Rows from block 8 of a small image classifier, named by matrix and row number. Rows with one number belong to one channel. Each number is 128 + 32 x the weight over its row's rms, rounded and kept within 0 to 255. All counts start at 0. After the name is the row's rms in percent of the matrix's.
Before each channel's rows are labels from the 100 images, of 14848, where the channel reaches its highest value: "strongest on" is what is common among them. Only what is clearly more common there than usual is listed. The data: gratings and oriented noise at many angles and scales.
# convs0: first 3x3 conv (model.blocks.8.convs.0.weight, 128x128x3x3, standardized in use, each kernel summed), inputs 0-63
# convs1: second 3x3 conv (model.blocks.8.convs.1.weight, 128x128x3x3, standardized in use, transposed, each kernel summed), outputs 0-63

strongest on: stripes at 135 degrees; very coarse; dashes
convs0.94 114 [103 157 157  24 140  98 168 159 134 135 149 140  89 137 150 121 118 123 108  94 187 129 158 120 111 156  84  97 107 124  44 123 188 160 147  82  66 107 129 129 176 110  92  77 128  83 120 146 156 149 139 142 153 127 147 153 104  97 165 178 160 155 148 130]
convs1.94 086 [145  75  99  73 107 116  58 182 132  77 192 176 124 104 110  98 182 116 115  77 130 117 122 161 186 148  97 146 149 108 152 141 130 123  94 114 157 160 168 127  96 100 173  92 141  82 138  85 109 131 180 124 125 160 137 140 131 155 140  57  67 148  97 122]

strongest on: stripes at 165 degrees; very fine; dashes
convs0.87 075 [118 168 166 114 133 160 132 152 167 120 124 134 106 101 127 131 129 137 174 201 177 108 112 102  93 180 122 101 109 154 100 188 131 146 132  77 148  86 112 132 205 127 118 152 126  70 181 144 166 127  94 132 161 103 126 145  77 115 120 127 121 155 134 165]
convs1.87 122 [122  97 104 140  97  98 180  78 128 102 167 158  78 160 107 131 115 132 125 122 158 141 135 133 136 121 134 121 152  79  82  65 137 141 111 137 151 145 115 168  65 149 164 105 128 183 150 125  90 122 107 106 148 120  83 129 181 137  95 142 120 127 148  74]

strongest on: stripes at 0 degrees; sawtooth grating
convs0.20 093 [ 93 183 153 106 149  93 181 134  96 132 125 110 105 110 109 165 147 133 171 115 208  98 122 102 130 199 130  79 173 127  83 167 157 172  88  93 131  96 140 155 145 155 105 120 113  73 183 113 160 178  80 162  99  83 131 153 119  97 163 102 113 136 141 118]
convs1.20 080 [118  98 114 106 136 137 109 139 135 108 145 105 171  68 149  14 135 150 121 135 126 178 114 150 129  92 102 153 136 129 168  84 119 112  79 118 157 103 165 149  76 145 144 160 138 138  90 185  74 120 148 136 158 159  86 161 124 103 151 123 127 116  85  97]

strongest on: very coarse; stripes at 60 degrees; dashes
convs0.88 105 [ 99 135 135  97 184  36 144 110 147 120 168 111 132 165 149 115 126  82  93  85 143 143 101 142 138 125 102 166  73 138  66 153 121  98 151  68 134 127 126 114 129  94  75 113  88 119 155 146 121 135 115  94 165 138 154 165 146 124 131 178 164 148 105  97]
convs1.88 109 [179  71  98 120  49 144 155 137  52 114 103  88 132  97 125 128 110 132 136  94 107 131 172  90 120 124 125 101 130 147  83  91 185 151 135 105 154 128 132 130  91 119 106 108 127  89 106  81 109 152 149 147  82 108  92 101 115 116  79  73  67 110  76  95]

strongest on: noisy; low contrast
convs0.124 100 [145 135 160  96 134 158 135 157 175 172 101 129 105 109 143 153 143 134 162 132 216 144 158 106 185 165 156 114 144 151 106 177 134 160 165  81 122 122 151 177 135 139 140 147 126  87 205 189 116 127 129 150 161  93 172 175 142 126 143 123 145 173 166 146]
convs1.124 194 [ 94 109 134  88 106 121 160 124 150  66 152 136 108  99  75  90 164 145 145 170 141  88 102 159 153 115 139 127 137  90 114  94 177 177 103  82 145  61 178 146 149 175  84  69 137  98 117 137 127 147 178 150 161 135 159 162  40  93 124  81 132 169  85 122]

strongest on: stripes at 150 degrees; dashes; stripes at 165 degrees
convs0.98 098 [148 170 190 116 141 126 169 143 148 132  90 138 133 141 128 121 140 123 146 136 218 102 162  91 104 177 169  98 144 130 112 125 203 168 191  91 118  87 128 150 174 121 104  99 107 116 130  95 196 118 107 144 155 110 119 137 138  93 224 149 113 159 143  89]
convs1.98 080 [115 117  71 146 128 113 111 136 117  57  90 152 111 144 102 118 139 104 151 103 117 128  87 166 147 117 132 127 131  78 132 116 124  81  82 135 111 110 186 100 133  93 141 118 152 113 160 124  86 104 121 156 103  80 184 114 113  52  83 151 113 104  89 109]

strongest on: dashes; stripes at 135 degrees; stripes at 150 degrees
convs0.8 096 [ 71 106 163  45 108 164 157 143 141 112 115 129 124 139 127 146 150 135 122 117 159 115 101 116 117 120 128  88 109 149  59 115 204 179 123  80 108  65 157 158 137 162  95  79  92  98 126 161 126 165 152 129 169 102 141 176  85  92 161 158 171 152 132 158]
convs1.8 087 [197 136 101 168  86 198  85 130 120 174 137 160 108 127 154 152 149  91 177 117 124 142 125 153 121 174  83 123 104 153 150 168 152  89 114 117  97 184  93 108 153  88 128 172 127 172 168 161 157 135 187 130 121 136 161 172 163 153 140 101 124 139 124 176]

strongest on: dashes; coloured; very fine
convs0.46 084 [149 143 127  95  56 150 151 165 118 127  84 187 124 146 137  76 176 175 152 120 126  55  77 114 174 104  96 160 142 144 119 120 134 165 208  83 141 110 115 150 153 195 107 102 127 140 159 151 103 147 132 174 157  77 121 112 122  98 104  87 112 155 100 109]
convs1.46 152 [121 115 137 179 178 143 147  79 128 160 114  97  66 139 102 170  89 126 112 124 140 136 147 115  56  94  99 118 137 116  84 111 112 100 139  90 115 119 120 109 138  55 146 150 107 139 115 106 146 150 117  90 175  85 106 147 143  91 120 226 162 100 169 126]

strongest on: stripes at 45 degrees; dashes
convs0.25 091 [ 44 181 181 123 149 130 164 105 118 108 135 117 119 146 118 131 187 141 138 136 217 108 101 112 115 186 154 100 114 121  75 167 127 170 128  82 146 111 145 139 144 126  85 142 109  99 157 122 121 153  90 171 164 118 105 174 112  96 156 166 161 164 161 113]
convs1.25 085 [121 101 139 137  90 118 153 153 123  52 143  88  96 149 137 126  71 139 116 141 105  88 117 166 131  89 186 137 151 142 118 124  73 124 178 159 118 158 110 172 133 134 120 130 133 183 158 157 100 146  77 100 101 118 129 120 168 160  88 105 108 120  74 115]

strongest on: coloured; dashes
convs0.122 094 [ 62 158 160  94 123  71 157 120 128 135 109 143 113 159 145 169 140 170 146 112 182 137  96 139 158 141 141 128 144 124  45 158 155 170 141  62 117  63 133 142 146 120  80 127  68  91 150 170 140 149 117 148 105 144 138 146  90  76 166 138 152 196 131  96]
convs1.122 067 [119 120 169 118 104 125 150 186 142 162 124 168 141  50 148  91 125 174 146 122 151 151 180 135 112 187 159  88 164 167 106 145 146  69 122 107 128 132 185 132  93 119 209 119 164 142 108  99 140  90 173 152 133 136 174 158 225 120 171  81 116 198 119 167]

strongest on: low contrast; coloured; very fine; kind: filtered noise
convs0.1 148 [144 144 109  99 162 125  86 105 164 108 152 111 107 146 104 149 117  94 130 156 173 153 138 112 146 148 147 137 116 123 116 138  85 189 101 108 123 159 116 135 161 139 108 137  91  53 150 169 122  86 101 143 175 122 140 164  72 141 182 143 161 188 167 136]
convs1.1 144 [106 163 213 139  88 141 182 155 109  95 141 156 163 118 111 137 184 152 117 105 148 150  64 174 172 179  90 111 163 106 181 134 197 148 145 122 187 103 164 158 175 163 135 135 132 155 124 139 171 138 107 130 117 185 129 112 143 129 143 131  94 172 119 149]

strongest on: very coarse; dashes; square grating
convs0.116 133 [120 155 165 113 127  90 151 109 137 100 161 173  90 160  91 151 154  95 152 112 151 128 105 109 130 162 138 108  81 112 118 120 114 136 163  93 112 122  94 187 147 154  45 106 119 116 148 139 138 146 117 140 155 127  95 154 105 139 183 173 138 161 143  97]
convs1.116 120 [154 149  89 144 119  75  73 156  84 186  88 168 112 151 155 147 113  89 124  70  79 164 139 109 138 121 112 103 140 151 142 145 113 102 125 108 122 150  94 102  96  80 124 151 122 180  98  83 122 162 104 124  87 107  63  90 169 154 101 157 103  70  91 119]

strongest on: fine; dashes; stripes at 165 degrees
convs0.42 089 [130 119 158 112 103 134 207 138 165 145  75 130  78 140 121 136 135 159 167 150 169 127 138 123 139 171 148  89 135 126  39 148 157 147 152 109 106  78 114 140 109 183 130 140 124  52 133 106 188 163 107 160 134 133 126 153 106 137 152 141 102 193 150 134]
convs1.42 089 [119  98 113 141 122 169  91  88 165 145 176 102 129  71 146 117 125 132 164 146 222 120 106 102 102 134 146 141 166  74 133  90 132 176 125 148 154 135 159 126 190  75 181 115 103 141 107 168 125  73 121  50 151 114 153 147 127  82 109  83 160 138 146 134]

strongest on: low contrast; noisy
convs0.23 103 [145 158 168 109 144 172 124 161 163 169 121 146 106  99 165 152 128 145 163 110 195 141 163 106 167 172 134  95 146 148 111 172 129 188 149  93 107 133 135 199 169 135 124 121 122 118 190 193 138 147 135 169 159  86 162 178 137 132 112 149 117 144 171 134]
convs1.23 206 [104 103 131  80 101 121 148 130 152  60 144 134 102 107  80  94 160 143 139 161 149  95 105 147 155 122 135 129 137  85 109  93 185 174 118  68 146  68 165 137 145 161  90  74 138  91 111 127 132 150 178 150 158 132 165 160  42  91 121  84 140 167  82 125]

strongest on: stripes at 75 degrees; dashes
convs0.36 083 [126 162 175  45 119 151 222 109 136 114 144  96  78 111 139 151 109 134 121 156 182 154 122 149 126 156 100  57 132  74  91 137 178 126  96 101 135 113 121 151 183 140 109 157 123  40 140 136 171 186  73 159 141 107 142 151  63 117 166 149 106 164 151 156]
convs1.36 128 [152  80  97 141 133 179  62 124 121 110 123 177 137 148  91  99 106 174 134  77 158 125 137 110 106 134 116 151  93 144 142 129  81 171 155 102 141 153 112 188 117 141 141 117 152 143 136 105  90 114 133 141 163 177  96 129 206 116 152  86 150 163 131  91]

strongest on: dashes; stripes at 15 degrees; stripes at 30 degrees
convs0.50 117 [ 83 161 187 130 154  55 197 157 142 113  81 185 113 172  86 150 141 104 149 140 178 110 118 110 110 160 168 106 132 148  93 176 190 155 115 114 133  41 105 174 171 150 138 133 125  89 180 112 177 137 102 146 134 109 124 142  92 113 145 147 159 166 145 128]
convs1.50 082 [125 135  72 149 159 137 115 130 127 146 159 121 171 115  95  88  85 153 131 106 113 171 117 157 127 120 204 160 117 103 105  72 110 186  76 184 148 174 116 182  75 122 172  87 165 150  90 143 142  94 134 151 141 147 100 147 156 122 156 142 112  81 103  83]

strongest on: very fine; stripes at 15 degrees; stripes at 0 degrees
convs0.109 084 [155 173 173  88 129 115 183 158 109 116 101 126 121 104 103 135 112 142 170  98 167  82 112  82 155 188  99  87 116 140 102 176 137 143 132  67 125  92 106 151 202 140  90 130 113  53 146 142 153 117  94 102 135  88 189 139  77 103 171  97 175 161 133 144]
convs1.109 130 [130 101  98 127 165 170  93 109 142 144 180 109 178 113 120  70 138 161 112 136 153 185 130 127  55  92 109 176 109 133 131  77  97 125 131 142 132 129 154 163  89 109 150 135 136 142  77 142  79  73 114 161 179 126  53 112 127 110 115 125 133 118 121  57]

strongest on: coloured; stripes at 15 degrees; kind: dashes; stripes at 0 degrees
convs0.56 079 [138 209 189  95 168 113 179 179 115 119 106 125  99 127  91 150 112 111 149 124 174  68 113 126 170 184  69 131 154 138  94 173 102 198 118  59 131 131 120 135 163 153  94 140 105 103 160 159 164 163  73 137 158 129 124 148  96  72  84  98 166 173  95 146]
convs1.56 079 [106 161 115 123 223 114 165 149 158 144 176 128 130 144 164  71 151  79  64 139 144 167 138 112  99  95 129 126  89 155 141  88 151  53 124 132 116  92 146 172  50 132 111 104 100 186 113 165  92 109 125 148 148 134  97 115 120 139 118 159 122  98 155  70]

strongest on: stripes at 0 degrees; dashes
convs0.112 104 [114 120 174 116 141  97 137  98 134 112 145 132  99 104 135 178 140 118 153  77 176 118 163 128 122 164 151 100 138 103  16 155 168 161 170  52 114  92 116 173 149 122  74 118  86  51 154 150 176 140  90 138 125 113 139 147 111  79 135 151 143 155 158 120]
convs1.112 090 [ 80 134  81  86 147 105 109 160  92 132 130 104 191 118 158  66 129  93  83 142 125 150 104  89 119 134 108 138 139 154 134 125 130 115 100 145 143  92 164 115  65 171 157 111 106  97  75 116  66 156 137 106 137 110 102 104 128  59 122 139 116 116  78  68]

strongest on: square grating; coloured; very fine
convs0.78 135 [129  69 142 136 104 158 153 125 140 180 131 123  65 105 138 133  72 121 154 101 133 162 114 108  67 110 131 131 135 108  85 137 130 116 147  97 135 144  55 129 149  82 132  90 107 150 140 146 152 168 123 112 142 126 123 147 142 110 128  97 124 129 139 145]
convs1.78 132 [177 134 127 120 126 106 148  69 137 105  73  91 139 180  94 151 123 141 124 109 198  82 179 111 135 198 122 150 111 108 111 111 108 132 156 130 133 125  82 130 121 142  95 177  89  88 138 139 118  98 113 121 130  85 108  90 121 158 154 173 171 125 152 100]

strongest on: very fine; filtered noise
convs0.99 088 [107 173 187 101 159  98 157 187 133 105  55 166  92 159 148 131 139 100 138 139 165  85 123 105 150 155  97 114 139 112  55 187 103 112 177  55 135  81 132 169 173 155  79 125 139  98 126 163 136 191  99 139 148 132 175 157  99 116 150 141 143 189 109 145]
convs1.99 073 [109 124 172 127 145 145 131 119 105 129 114 140 140 158 108 121 128 125 101 108 129 153 153 128 151 134 161 121  72 149 158 100 153 106 126 154 117 116 130  58 107 131  36 105 154 175 114  80 176 102 170 150 100 111 165 109  98  78 163 138 126 122 174  55]

strongest on: coloured; square grating; stripes at 150 degrees
convs0.85 084 [149 151 190  91  86 123 163 151 135 165 140 136  81  96 113 175 158 196 151 128 163 125 110  86 150 226 128 129 138 128 111 180 157 166 141  68 136 103 160 140 191 150 114 108 122  78 146 150 185 121  96 149 171 105 143 139  74 109 153 124 118 182 121 127]
convs1.85 065 [ 77 135 145 103 106 100 158 167 163  39 133 185 123 112 118  72 143 120 171 137  86  71 124 141 124 160 168 113 193 115  89 181 179 177 163  64 184  84 143 128 124 144  76  78 141  72 141 122 110 149 116 183 122 107 112 137  98 139 132 123 125 147 116 135]

strongest on: very coarse; dashes; stripes at 60 degrees
convs0.75 123 [ 95 107 167 100 143 116 171  89 119  50 115  96 119 167  99 166 156 145 147 125 194 105  91 162 105 143 110  89 156 107  76 105 147 125 138  78 179 113 182 141 125 133  74 139  63  37 148 162 141 147 129 107  97 147 113 120 102  51 135 123 152 153 147 120]
convs1.75 100 [125 157 117 158 144 115 118 153  96 154  98 109 185  76 173 156 113 115 134  96 131 134 161 122 119 129 127 125 138 171 145 160 105  35 135 141 123 160  88 122  94  68 195 146  83 126  97 134 104 108  95  84  87 138 131  71 204 131 157 140 131  97 147 140]

strongest on: very coarse; coloured; dashes; kind: square grating
convs0.113 130 [ 83 145 125  86 168 128 149  96 123 116 170 146 121 136 159 104 132 112  70 127 182  45 127 130 105 149 110 165 106 154  69 156 130 102 153 118 143  51 127 131 128 166  80 139 120  93 135 152 124 177  46 103 155 116 164 160 119  77  90 165 177 124 153 169]
convs1.113 117 [137 141 110 125  89 124 154 178  84 134 124 122 121 114 137 137 102 131 128 127 148 140 164  88 137 137 138 141 126 162 106 155 149 105 166 112 158 119 114 108  89 141  96 102 122  62 105  91 147 148  88 156  36 109 118  81 142 105 126  88  98 139 113  98]

strongest on: coloured; dashes; stripes at 165 degrees
convs0.93 077 [134 136 182  77 168 106 129 157 153 107 106 110  90 136 109 107 139 158 174 134 183 144 104 168 132 180 110  66 152 156  63 154 145 217 118  75 119  93 145 166 171 191 125 111 125 111 136 159 115 129  98 168 146 139 107 175 134 159 126 150 144 138  78 173]
convs1.93 082 [121 188 170 159 105 118 131 157 163  97 116 153 130 125 201 133 150 106 205 164 156 142 131 121 149 168 144 101 138 156 138 171 126 100 149 108  92 163 166  71 128 162 114 135 124 163 163 135 125  97 156 195 153 155 140 190 184 126 172 113 102 123 177 151]

strongest on: coloured; dashes; very coarse; angle: stripes at 105 degrees
convs0.53 101 [ 94 111 165 126 158 131 157 118 174  86 140 138  53 165  68 143 157 138 171 158 138 146  72 132 129 151 156  97 100 124  33 147 157 131 167  95 144 128 113 201 149 155 109 139 143  52 139 158 152 117 121 148 171 113 111 155 103 128 164 134 121 174 103 137]
convs1.53 089 [141 187 161 152 148 161 123 145 117 217 103 125  90 146 170 136  92 126 151 132 103 169 141 112 143 138 165 118 124 145 100 177 103 148 167 136 117 176 103  59 134 111 115 153 163 171 117 167 101 121 152 143 124 130 167 167 131 162 144 134 170 132 176 148]

strongest on: low contrast; sawtooth grating
convs0.71 144 [112 105 112  56 149 136 154 137 140 113 133 137 137 130 126 129 145 105 131 150 184 113 151  99 139 130 130 119 125 120 111 123 163 185  84 108 113  88 180 138 133 184 101  74 123  81 160 159 131 134 162 144 147 122 136 152  65 100 122 109 172 142 108 148]
convs1.71 116 [ 93 157 132 146 127 128 110 121 132  83 132 115 177 134 138 177 184 115 133 113 145 124  95 171 143 151 131 150 113 140 226 118 112 117 126 199 113 145  91 136 150 119 103 172  93 144 167 177 138 121  95 137 119 139 113  83 124 211 177 149 138 119 152 162]

strongest on: noisy; low contrast; very fine
convs0.77 115 [172 118 152 100 138 142 127 146 176 138 112  90  93  78 137 144 167 163 214 161 164 116 142 100 147 148 154 114 184 140  49 180 121 172 169 102 117 111 180 163 133 147 119  96 126  64 188 174 138  97 122 152 165  82 154 171 132 107 125 102 112 146 120 122]
convs1.77 138 [ 93 116 147  75 113 128 135 107 167  47 153 126  98 116  77  88 154 119 142 190 169 105 107 143 157 120 145 126 107  93 126 107 171 187 113 108 123  76 171 143 168 176  81  70 142  88 122 130 132 135 181 155 165 150 146 160  28 119 129 104 132 156 115 144]

strongest on: coloured
convs0.92 101 [142 100 148 117 135 164 172 139 151 149 124 164  74 143 131 164 108 112 146 143 209 110 186 119  66 126 175 108 108 142  82 134 109 167 149  99 115 111  96 185 173 173 121 152 128 115 146 153 168 136  67 113 183 128 146 203 170 118 151 176 135 173 205 144]
convs1.92 110 [ 88 106 140  67  91 111 130 131 143  51 133 130 109 103  86  83 159 142 125 126 119 104  80 150 157 121 112 130 153  78 134  92 185 171 104  94 153  76 205 108 157 155 106  58 118  99 102 130 116 116 142 135 136 110 142 132  45  82 103  57 132 129  45 109]

strongest on: stripes at 15 degrees; dashes; very fine
convs0.102 090 [ 91 182 171  96 154 110 166 155 132 101  89 152 103 141  95 141 113 121 170 110 188  85 130 104 127 147 138 112 116 150  71 172 156 154 148  70 100 112 104 137 195 150 123 127 102  75 176 131 160 161  73 118 152  97 144 174  93 124 154 105 186 171 150 120]
convs1.102 084 [154 115 107 160 184 177 143 152 124 190 232  87 149 109 145 106 116 137 144 168 194 215 159 148  89 124 102  98 117 130  88  90  92 129  97 117 168 117 150 191  82 138 154 100 129  98  91 145 154 103 134 167 145 135  88 140 131 122 164 149 111 152 114  96]

strongest on: coloured; very fine; stripes at 30 degrees
convs0.81 083 [113 180 155 114  91 105 160 130 189 115 111 141 120 117  99 124 184 160 148 183 194 125 178 124 139 183 162 124  93 126  62 157 190 139  87  68 115  59 109 128 158 141 113 147 122  69 144 135 174 137 120 190 155 116 101 140  99 124 136 194 115 176 160 144]
convs1.81 086 [166  77 100 160 134 122 142 144 135 116 153 162 106 151  93 112  82 175 183  96 100 108  86 147 117 104 136 119 144  65  96  55  67 162 125 144 169 179 127 200 121 156 136  92 170 168 141 123 136 145 107 103 116 145  99 140 148 122 106 102 139 156 155 107]

strongest on: stripes at 0 degrees; dashes; very fine
convs0.67 100 [164 200 198 101 139 106 146 150 158 110 125 157 115 125 103 102 136 123 184 142 185  77 161  97 115 186 147 124 116 178  89 171 135 177 168  47 120  99  90 154 216 159  93 103 132  89 155 138 180 137  79 142 150 122 163 167  90 125 126 142 142 160 154 127]
convs1.67 102 [ 41 121  84  98 151 153 165  95 154 139 174 120  96 132 113 114 122 120  64 142 176 157 101 153 136 107 142 126 127  78  75  82 147 146  75 156 168 130 173 147  54 125 164 130 108 137 121 155 117 145 123 163 183  90  83 125 135 140 153 175 127 100 148  53]

strongest on: coarse; square grating; stripes at 150 degrees
convs0.110 084 [ 65 188 162  87 143  91 148 118 154 105 158  97 104 112 138  99 160 109 110 136 170 126 135 141 156 149 159 130 140 104  64 168 161 154 125  90 163  82 173 129 153 142  87 119 134  87 138 188 106 148  80 176 173  76 141 150 142 152 118 169 142 179 131 116]
convs1.110 082 [133  79 115 132 121 200 135 145 131 124  52 190  91 193 102 136  90 156 164 139 135 115 145 116 118 143  98  80 115 161  87 153 142 148 165  99 105 141 101 112 116 178 136 137 130 133 166 107 171 117 185 126 134 155 174 167 153 106 174 106  73 121  85 123]

strongest on: stripes at 15 degrees; sawtooth grating
convs0.62 104 [ 83 172 183  91 165 127 164 134 143 147  98 132  99 120 117 143 139 109 150 147 196 105 134 130 188 164 124 131 125 147  75 168 180 169 153  60  94 114  88 160 181 159 124 136 104  73 142 166 167 147 127 158 150 118 160 169 100 106 105 121 171 189 126 126]
convs1.62 096 [ 86 134 149  78 124 123 133 123 146  74 167  78 113  83 115  85 157 134 124 134 163 111  93 158 125 127 130 130 156  96 138  82 176 175 112 134 147  62 203 125 145 159  76  76 123 100 101 150 135 109 173 135 151 113 152 154  31  87 148  91 133 111  98 115]

strongest on: stripes at 0 degrees; square grating
convs0.43 114 [170 126 159 149 119 152 208  89 148 106 126 133  66 134 124 178  88 187 203 144 141 153 138 108  86 181 135  86 106 112  58 114  83 119 157 122 107 144  76 171 101 105  92 121 105  82 121 176 186 140 105 145 145 145 103 150 128 124 139 141 117 136 177 157]
convs1.43 117 [ 67 141 165  51 155  75  88 158  89 130 107 133 164 159 164  86 184 127  86 102  82 118  71 138 138  83 111 107 134 131 169 152 153  96 173 118 127  93 172  90 131 170 164 119 162 148 125  89  33 146  84 137  79 125 104  94  98 124  88 123 139  94 112  90]

strongest on: stripes at 150 degrees; very coarse; stripes at 165 degrees
convs0.80 093 [101 123 146 153 118 128 137 134 135 150  81 156  97 171  94 161 156 136 149 150 225 160  70 100 151 142 119 125 114 150  82 160 170 173 114  63 152  95 101 160 161 169  73 140  75  96 169 131 129 171 109 161 121 115 104 168 114 121 140 205 182 192 192 110]
convs1.80 071 [111  98 157 125  79 165 145 125 139  95  90 103 125  79 137  99  95 131 148 117 123  63  76 192 168 124 149 129 142  98 139 127 191 129 138 153 161 136 184  90 119  58 124  96 157  87 141 135 124  83 185 134  78 124 204 151  80  77 126  52 148 113  63 146]

strongest on: dashes; stripes at 75 degrees
convs0.0 094 [109 118 164 100 151 114 168 150 131 141  95 119 101  71 107 144 114 140 158 116 207 124 143 138 105 184 140  65 162 124  55 142 179 183  98  85 121 104 124 156 170 122 131 133 106  96 109 133 171 127 128 121 164 160 146 110 101 132 167 118 160 184 127 142]
convs1.0 069 [ 96 123 122 163 140 163 143 148 183 137 151 141 173  87 167  91 170 164 127 147 204 189 104 159 133 135 118 149 144 125 146 148  85 143 102 157 128 128 158 163 124 131 204 161  88 121 142 158 118 136 168 167 174 146 158 148 171 116 162 128 129 138 182 116]

strongest on: very fine; coloured; filtered noise; angle: stripes at 150 degrees
convs0.26 078 [135 173 136 176 134 149 202 124 150 121 111 159  84 112 117 126 111 146 145 100 182 108 115  87 137 167 133 123 173  85 108 163 162 172 107  99 132 138 166 162 167 123 134 101 132 110 139 107 173 167  59 172 152 156 116 113 105  71 158 107 137 158 170 118]
convs1.26 095 [ 51 147 175 112 170 125 120 113 164  64 112 132 131 168 148  74 118 133 112 144 143 110 149 121 173 112 138 150 113 165 131 185 121  80 184 155  84 131 140 102 123 134 115 125 165 157 160 155  73 102 146 157 129 128 170 182 168  96 156 157 161 150 124 118]